config.toml
model = "model that predicts concentration at each pixel"
image_size = 48
horizontal_flip = false
cutout = 0.4
encoder_depths = [3, 6, 3]
encoder_stem = "deep"
decoder_block = "basic"
decoder_upsampling = "pixel_shuffle"
residual_init = "zero_last"
optimizer = "adamw"
lr = 0.0029
steps = 7800
epochs = 31.5
warmup_steps = 390
Rows from block 9 of the encoder of a small model that predicts concentration at each pixel, named by matrix and row number. Rows with one number belong to one channel. Each number is 128 + 24 x the weight over its row's rms, rounded and kept within 0 to 255. All counts start at 0. Numbers have three digits each.
Before each channel's rows are labels from the 100 images, of 14848, where the channel reaches its highest value: "patch colour" is the nearest of a few named colours to the mean colour under the peak. Only what is clearly more common there than usual is listed. The data: reaction-diffusion patterns (Gray-Scott).
# convs0: expand pointwise conv (encoder.blocks.9.convs.0.weight, 256x64x1x1), inputs 0-63
# convs1: depthwise 3x3 conv, stride 2 (encoder.blocks.9.convs.1.weight, 256x1x3x3), a 3x3 kernel
# convs2: project pointwise conv (encoder.blocks.9.convs.2.weight, 128x256x1x1, transposed), outputs 0-63

patch colour: grey
convs0.18:128128115128128128118128143047129112128128127129128134127128138160127037134115130026128128160128127128130128130128143132196128128076123128121128124128153126128128128130128127128128123128127118
convs1.18:129125120121184168130110122
convs2.18:124129128150255128127150128129128143128128127128128131135128150247128128213128128128197130128131133128171128125128142128132126128127128124130129128127128128128121128128125174128128125197128127

patch colour: black
convs0.71:128128172127128130128128128129125123136133128128128128156127128128128128128130000128128125129112119151124108129117137133128128129127056135116129130128128128100124154128120126135090133128128107
convs1.71:123114135143112110120191137
convs2.71:128125128128128128120128118128138128128128128128133128129128121128131130128129128128128125255128124128111126128247128126058128128125128128075134128128128154161125128111128121128112125128128122

patch colour: grey
convs0.125:128128128127128128128128128127128128128127128128127128128128130128128128128127129000128125139128128128130128128128128128130129128128135128128127128128129128129128125128128128128128127128127128
convs1.125:127130133128123198127142136
convs2.125:128128128128128128128128126128128129128128128110128128128128122132128128128128128128167128128128154128128084128128128128128129128128128131128128128128128127128127128127114128127159128128128128

patch colour: grey
convs0.249:128128127126128129128128128075129127128128119128128130128128134128128128233128128128128116128112128137128131128127128129255129128128138135128128129127127127129128126128128128128135128128128128
convs1.249:142131134137172082138113106
convs2.249:128128144127164132131128128128128131131129128128127127127129128129120124128128129128128133128233128128112128128123128128126128127108128042141130128128208145126087128128128132128129093228128128

patch colour: grey
convs0.76:128128124128128128128128128128126123129128128128255130110128130128126128127128128123136128130128128128126128128131128128128128127128127131128128128128128128130128128128128135128131132128128128
convs1.76:130134139127170125130072122
convs2.76:127128128128128129132173140129119128128123126225129128126131123128128128128132128131128128116128119128077128128128115128128128129125135128128131134128128127128139128016128127005129128128130128

patch colour: grey; pink
convs0.240:128128128128129125128129128098121128128128152121255134128124128128128163128129128126128125136128128130128108128130128128127128128128128128150126128128128129132131145128128128126129129113128114
convs1.240:125129122131159148124129189
convs2.240:099128128128119128133128128128128128128128128128125128130128128114128128116128121128255128126128127131128128128128083128128128128128128165128128128128128128128128128128128128128128128126128135

patch colour: black
convs0.215:127129127127128129123153000123129111128128129127128131114123128142128064125129128128128213129117133128128128128128176128128128111128111150128128128128128127129128128073128125118133128119133128
convs1.215:145151151154155153156154149
convs2.215:128128128128128128128129128128129127128129128128128128128128129128129082128128128128128127129129128121128128128134068129128130000128128138128128125128127127156123127127128128128128128128128128

patch colour: brown
convs0.155:128127128127133128128117128000128127127128126132128132128129128129128128137128128128128121128128125128128129128132128128243128128128128128128124128128128128128130122128128128128128128128128126
convs1.155:122122120121126127123138198
convs2.155:127128128128126128129128127128175131128128128128128128139128128128136128128128128128132126126128132128133128126129128128128138128128128129128128000161128128127170128129128127183128121118128126

patch colour: grey
convs0.44:128128128128128128128128128121128124129128128128128133128128130128128128128128132000128128130128128128127128128129131126129128128117128129128128128128126128128128131128128128128128130128127127
convs1.44:124121124133106118133194140
convs2.44:128128127129128128128128127128128128128128128128128130128128128128126128128128128128128127127127129128134119128128128128128128128127128128128128129128124128124128128128127128128128128128128128

patch colour: black
convs0.209:126137109129129145127111128127135127125137143117125127074128128117129132124128165129115130255127128127126120129128128128129124128133129128102128116139096124130128131128125186127200128128129113
convs1.209:144145131166162109157120100
convs2.209:128127130128125128128129128129147118110128127128141130153129108129128067124127130127118124127176125127092036128155118125015124128129127127117128131109128128243120130036130128128076128114128128

patch colour: grey
convs0.197:129117126128128128128128134127128127128128128128128129139129129125115128135128128000131116177106127129139164129127128128130134128113169116126126128128141127130125128128128128128127128129128128
convs1.197:127133129124174147132172154
convs2.197:128128132128128132128128134129128131219129128113129129062128128255128128128128128128128128128129216128128128128129128128129128128128128165128128128128128128128128128141128128128128128156128128

patch colour: black
convs0.223:121128129141128128128121127127112132129128127130137111141128126128121129129128124127124079193115131134134121114100124132129128126214128138128131128128123128126126118128130128126149130000133122
convs1.223:133139143151155080135132094
convs2.223:128128128103125127214128120125102127128133130128128107154133133124125087127129139128128128128179128128128128128108092127128128052099129114146128128122128127127125119117108131128128119128130092

patch colour: grey
convs0.26:129127123121128130129129134128128126129118128129255128102128131127127128128127130067126129173123128126128128128132125128129140126121129128128127128128135128135131128128129128127140127019128129
convs1.26:122116121126121134126198122
convs2.26:128128128128128215145126128129130128255128128118129128067128128128127129121126128127128129134127146128128128128130129157128128128128127128128128128128128129128128128128102129133128128128128130

patch colour: black
convs0.112:128111133126129129129128128135125127128139124150128127130000127105114150128128123130126108212122130128147135128127127179128140128129151128128128129126126207114128108128124128128131127128126127
convs1.112:136126143138147069136130098
convs2.112:128104128128129129128128088129114141128126128126091108139131128123128077169130128127128129127250129128136128128101083128116128127122122127134127148124099113128095129128128124036128127128128133

patch colour: black
convs0.86:125128120015149128126107152129129129129073129130136132126084043125124128129082140101142115127126142129128128129125075136126133129127150125161124130128134142113118128145126143128160128127123129
convs1.86:110116143130078134145144091
convs2.86:127128128128128128141136128126128127129128129126128125127128137130132111128131149130128124129131129129129123127137112128129133117128127127129128127133128130128128123115128128054159194128128130

patch colour: black
convs0.13:128127128128128129128128129128128128126131128128127128129127128127128082127103128000128126128106127135128142137127127130128130119126130128127128135128127128128127128128128128129128128128130128
convs1.13:127126131137057129130126118
convs2.13:128125128117034128171128110128128091128128128128128128127128079048128128128128141128124123128126081120128131128128128128127135127129128127128132128130124125128129128128129115127128255129128090

patch colour: grey
convs0.87:128128128129128128128160126247131128128128128128121124127128128129133132000128128128122160128121131121127128128128154128128136128128115128127129128128127128114128130128128122129128127128121175
convs1.87:131129133123101116126064115
convs2.87:063128115130128128128128128128128128128128128081130128129135131130118129128128127128127128129122166127128154003128128125128147155124081127136129124128128133124140131128129128128128128129128128

patch colour: black
convs0.146:128125132128129129126110133128128135141128126132128128098000102115114192124118136135128121158126128129141127132126130128128133127134123128125128147136118141081125127127125133125128133128128097
convs1.146:135147140147117090139086099
convs2.146:128115130162120128123123128113129130126128130128054136128100128127128108126128128128124128116126128128152128128122021130131121119138128131088128128105116128128129128129136114110128132107128129

patch colour: grey
convs0.172:128127128128128130128128128128128126128125128129185134128128128128127119128128128000127128193119128130130133127128128128128140128128139128128128128128134127130128128128129128128131127089122119
convs1.172:129131129128197112127142124
convs2.172:128128128128128128135128128128128128128128128128128128128129128128128128128128128128141129127156189128128127128128128128128128131118140128128128146128128128128128128128108146128128118128128137

patch colour: grey
convs0.253:128128128126128128127128128124128126129128128128255132122128133128128128128127128114129128167129128137127128128128129128129130128128128128127127128124128128132128129128131128127135128075128088
convs1.253:123129128121128199125131136
convs2.253:128128128128128128140128128128131127127128128128129139129128120128128128128128128128128128128128128128128128128128128128128128128128128149128128127144128129128127128127128129128128128146128132

patch colour: black
convs0.127:128128165132128128128128122127124128152145128123129127163128128128129128128142000127126128129088128143128121131108150128132128132128061128120129127128118123126135174128112128132101156127128092
convs1.127:129150133123125195133118122
convs2.127:128118103123127128110195082121130139178122136128106087128128124129131128119128125128128131068128128128092121128059149127179126128130128123140127128127118128209125127106125123102118169128128112

patch colour: black
convs0.201:128131128128130128127161092128126127128128124128128131083107128128148089124127127128128178128121128128128136128128129127128119118128127132129128128128128128136128138000112128099131128128130128
convs1.201:112144142114167166131152155
convs2.201:128128127128128128126129127128128128129155129128126128128128128128129126114128128085130127128139129128122127128128129128128128000129129137127127126127128127126129126123127128128132128128043128

patch colour: grey
convs0.61:128128130128128128128128128128133128128128128129028129128128121128128121128128128255124128132130128128128127129128128128128121128131128120128128127128132128128128126128127128128128128139128128
convs1.61:124127128122078133123083152
convs2.61:128128128128167255124128128129128129128128127128128128128128132128096128126128119128129130128128169134128128128128128128128128128128128128128128128128129131128166130130127128137128128128128130

patch colour: grey
convs0.60:128138101128135128130127128130126127126126130128225141114127112128124138128128123029128128156140128127052070126133127129128128125128086128135129128128125142139128183130126139127141139114128125
convs1.60:117131125131193139130148112
convs2.60:128146110148121176128197127128126142117128126128128122146129123110129128128136128144133134128128129128106128128140119127113128130128128143126128129128135127128243128114020128106155128127128129

patch colour: black
convs0.101:129128128129172129128135112130122131128127130128119128184128082128128128126129059142128129127141123137127129128128120128066080128128128136149089127156128128150134011128127150128123119135124125
convs1.101:135152135143169154144160153
convs2.101:128128119129127142130127128128131132128127128129128128135201128115128154190128128128141128128128138128128151128128118000128128128130137135119126128128128127129128128153128143169128119128128128

patch colour: black
convs0.199:138128129141191114125063185170128123090128128129132093127119121131128126127155149128112137164133124130129114127119128128130127131131121128082177126140128135027121128119110128128129166128130113
convs1.199:139138145149169153152163119
convs2.199:128127128132125107203196128128135119125128128130138128142108138151129124133054136125130128128188128130097128128118146128068131128125128128128128126128123168128112129128044190065110131126127129

patch colour: black
convs0.200:128127132123131128128137095130122127128128121128128130052091127128185058116124119128111199128125129128128151128128131128128119124128126130129128128128127128128128128019102134101128130107145128
convs1.200:150157133166162134141150104
convs2.200:128130128128129139125129127130117130128142128127127128129128122128128128121128113033130128110128136128114128121128109128128129000128128130128128127128128124126129128127126127163131126128000128

patch colour: brown
convs0.53:130128143128129138128128148125122121126117128129128128128127128128127126133126155126125126137137110162140118128128126139074128133164025119121129128129127126102103128128182128128137129131128246
convs1.53:131136138137161160138164166
convs2.53:128128128128128128128128128120132000126128128128128128125125128129128062128127128128128128128131127128128128133128128127128128130129128128128128128128128128128128128110128236128128128128128128

patch colour: black
convs0.70:115128131126137140125128129128128125128210120128128128128128128139132127128128128128128128128051255130128125128128129128128128131128128138126128128129126128128123128118122128136129128128128128
convs1.70:141139149160153170140138156
convs2.70:127128131128129128128131128036126070128124235127127128128155127136129128128129128129128128128128128128128127122115140056128128128179124128128079128128129124170128126128128133127128128128129126